{"norm": "batchnorm", "widths": [160, 272, 480], "label_smoothing": 0.1, "loss": "cross_entropy", "optimizer": "soap", "lr": 0.0033, "shampoo_beta": 0.99, "eps": 1e-08, "precondition_frequency": 10, "max_precond_dim": 1536, "merge_dims": true, "one_sided": false, "batch_size": 64, "final_lr_fraction": 0, "weight_decay": 0.4}
Rows from block 8 of a small image classifier, named by matrix and row number. Rows with one number belong to one channel. Each number is 50 + 15 x the weight over its row's rms, rounded and kept within 0 to 99. All counts start at 0.
Before each channel's rows are labels from the 100 images, of 14976, where the channel reaches its highest value: "colour at peak" is the nearest of a few named colours to the mean colour under the peak. Only what is clearly more common there than usual is listed. The data: gratings and oriented noise at many angles and scales. In brackets: how many of the 100.
# r30: branch 2 reduce pointwise conv (model.blocks.8.r3.0.weight, 68x272x1x1), inputs 0-90
# b30: branch 2 3x3 conv (model.blocks.8.b3.0.weight, 102x68x3x3, transposed, each kernel summed), outputs 0-101

colour at peak: white (44)
r30.50:45 31 31 25 40 14 62 73 33 45 36 29 50 22 52 70 69 71 24 68 38 45 64 61 72 44 51 36 40 58 84 33 65 32 65 30 55 67 46 40 28 41 56 39 40 43 40 60 43 59 26 47 56 27 33 63 61 64 58 37 58 61 59 70 25 68 52 48 47 40 55 31 29 32 51 33 20 20 41 38 48 48 51 52 37 41 35 41 51 50 24
b30.50:52 71 53 27 46 19 57 19 38 35 46 66 60 35 59 42 84 52 56 52 46 28 32 52 67 73 30 23 53 20 68 31 74 41 44 46 67 70 27 31 51 74 51 57 57 39 34 66 33 47 32 50 57 52 66 39 33 71 43 50 33 34 41 54 37 44 62 59 37 44 33 57 55 53 50 62 34 30 67 51 37 65 18 49 65 25 58 28 16 58 50 59 58 61 55 53 35 44 34 52 65 60

colour at peak: brown (27)
r30.23:67 38 43 35 59 80 63 51 36 40 39 82 42 39 87 53 59 39 34 47 50 37 34 42 73 48 42 66 63 55 60 29 32 50 53 38 50 39 40 48 61 58 62 66 53 64 33 57 44 53 96 74 55 70 29 58 57 54 52 43 63 49 40 55 61 42 49 55 44 58 57 45 70 44 42 33 23 44 78 57 36 11 65 54 65 53 58 53 71 73 59
b30.23:50 56 52 48 18 55 59 32 45 47 30 46 42 54 37 46 97 49 32 23 70 29 49 52 53 47 43 44 04 76 87 35 51 52 14 60 58 62 43 61 33 70 30 53 54 62 51 41 63 42 47 55 61 55 59 41 39 64 58 44 62 66 40 49 32 43 20 40 36 44 33 59 44 49 65 61 45 38 60 40 50 84 61 56 60 73 56 44 51 51 25 23 48 51 36 62 42 27 50 67 47 65

colour at peak: pink (36)
r30.16:48 71 57 63 64 33 55 22 39 20 65 37 50 31 60 73 60 56 69 71 81 15 28 52 43 40 24 42 29 52 35 39 63 44 51 77 50 49 70 42 72 67 44 80 71 57 55 47 52 45 51 69 61 60 34 53 37 64 53 28 41 70 46 76 62 51 59 73 67 64 32 54 48 64 33 46 38 56 38 47 39 25 29 56 65 60 44 38 62 48 51
b30.16:52 77 46 45 45 26 46 58 42 48 47 40 44 19 69 66 40 69 54 50 16 48 61 30 61 28 63 41 30 45 39 28 56 51 43 69 40 48 38 47 52 60 53 22 77 60 63 30 49 43 76 48 17 47 56 60 43 42 71 28 37 51 57 27 56 37 45 37 62 32 64 72 64 39 40 48 76 53 61 54 37 65 37 58 55 36 07 60 71 29 38 48 38 73 41 45 42 30 52 23 48 33

colour at peak: brown (37)
r30.46:61 18 54 54 40 45 47 35 59 30 61 64 73 59 53 49 65 42 86 44 49 47 52 38 47 40 58 51 20 24 58 48 20 60 49 42 29 38 40 45 76 36 23 28 54 48 40 58 55 58 41 66 51 48 73 39 60 57 34 72 43 23 33 27 51 72 62 26 32 54 60 70 48 37 13 58 50 45 47 65 54 78 67 40 26 60 51 54 51 36 46
b30.46:15 32 61 40 42 37 66 40 41 61 63 37 64 90 29 71 41 60 82 50 58 40 36 59 31 48 73 24 30 44 47 33 43 66 50 52 59 50 50 46 54 39 39 57 49 56 40 47 80 52 62 29 47 52 43 48 53 45 26 51 55 44 15 63 37 48 30 45 65 56 58 36 64 63 49 41 47 72 41 28 58 43 80 67 53 51 42 38 76 21 37 40 44 66 32 07 55 50 50 26 49 50

colour at peak: pink (34)
r30.60:47 47 26 58 60 49 81 51 45 44 74 54 53 17 45 66 57 75 60 70 74 25 70 68 70 30 33 47 35 49 33 56 61 41 20 49 51 53 36 56 35 40 53 40 58 44 47 62 73 54 31 55 56 45 52 58 42 51 84 34 61 88 73 58 64 76 49 65 36 49 57 50 77 23 44 63 43 41 47 28 48 46 55 66 48 28 58 36 10 36 56
b30.60:41 59 77 26 44 33 39 32 53 43 50 45 53 36 56 48 67 52 45 55 72 46 52 41 57 55 55 41 07 55 37 59 60 37 56 53 67 43 63 39 60 51 54 29 48 52 66 22 51 33 54 64 49 44 52 36 09 66 53 46 40 67 28 37 07 64 45 62 41 36 34 36 46 52 20 38 36 50 32 54 59 44 63 24 21 16 45 71 64 36 55 26 27 28 54 35 52 50 53 35 44 35

colour at peak: pink (27)
r30.38:46 51 26 65 70 39 53 68 71 68 61 51 58 46 52 43 60 53 73 61 51 21 51 50 64 62 55 60 32 45 59 37 58 51 58 33 76 46 75 30 57 39 41 61 32 58 70 64 62 40 37 60 51 55 24 62 26 66 73 54 50 50 63 50 60 54 18 40 46 40 41 45 32 34 47 39 26 42 49 53 41 52 66 54 66 37 56 39 25 59 25
b30.38:37 59 41 43 42 16 31 31 34 24 47 81 27 22 41 41 60 26 55 45 46 66 39 67 43 41 47 39 53 45 58 44 62 46 71 59 72 38 67 15 53 63 60 60 44 55 49 53 55 33 77 55 32 67 46 57 50 58 34 35 60 43 28 61 46 51 13 48 50 53 45 40 13 56 45 41 40 37 35 71 34 40 46 27 36 53 50 62 19 53 48 40 63 36 59 43 20 55 73 59 23 42

colour at peak: white (34)
r30.3:18 33 39 56 19 36 37 59 46 51 66 24 72 54 53 43 60 51 46 45 74 12 41 57 46 52 43 39 55 74 51 24 46 49 69 70 59 57 71 38 40 38 55 43 45 44 36 59 62 61 38 57 43 31 26 39 57 74 54 42 57 53 52 31 34 36 38 69 25 29 35 29 37 57 49 48 54 42 67 32 53 45 73 43 52 71 48 39 56 38 60
b30.3:15 73 55 37 60 18 61 65 55 34 72 32 43 54 47 49 68 58 49 53 17 46 43 08 67 69 69 22 41 46 56 33 55 52 53 36 50 42 48 40 38 57 51 40 44 73 43 59 20 26 48 52 55 32 36 52 32 68 46 51 48 58 50 41 41 63 42 50 41 48 36 60 54 38 38 53 29 53 36 70 09 64 27 58 46 51 54 24 55 46 86 35 43 42 45 33 48 38 65 34 55 79

colour at peak: pink (26)
r30.55:45 50 53 49 58 61 41 46 45 34 75 87 77 46 41 72 46 74 40 67 71 39 84 57 92 50 65 33 51 56 48 27 42 26 44 37 74 57 65 53 64 63 39 79 56 61 28 63 33 32 43 29 65 74 36 48 25 58 84 20 73 43 57 63 39 42 42 82 24 36 73 53 67 41 59 44 36 62 47 44 55 48 47 51 49 63 54 55 31 29 33
b30.55:45 22 74 73 60 42 35 60 56 50 50 68 37 18 56 44 48 34 46 78 24 72 60 44 51 44 35 69 13 53 76 32 49 35 23 56 40 53 53 63 46 73 51 55 56 53 45 43 41 57 46 22 54 52 64 37 37 57 79 42 28 64 43 20 53 45 46 62 66 47 39 47 77 43 30 39 53 67 39 41 48 82 35 38 24 71 62 44 48 52 37 68 41 47 41 81 52 42 74 44 52 40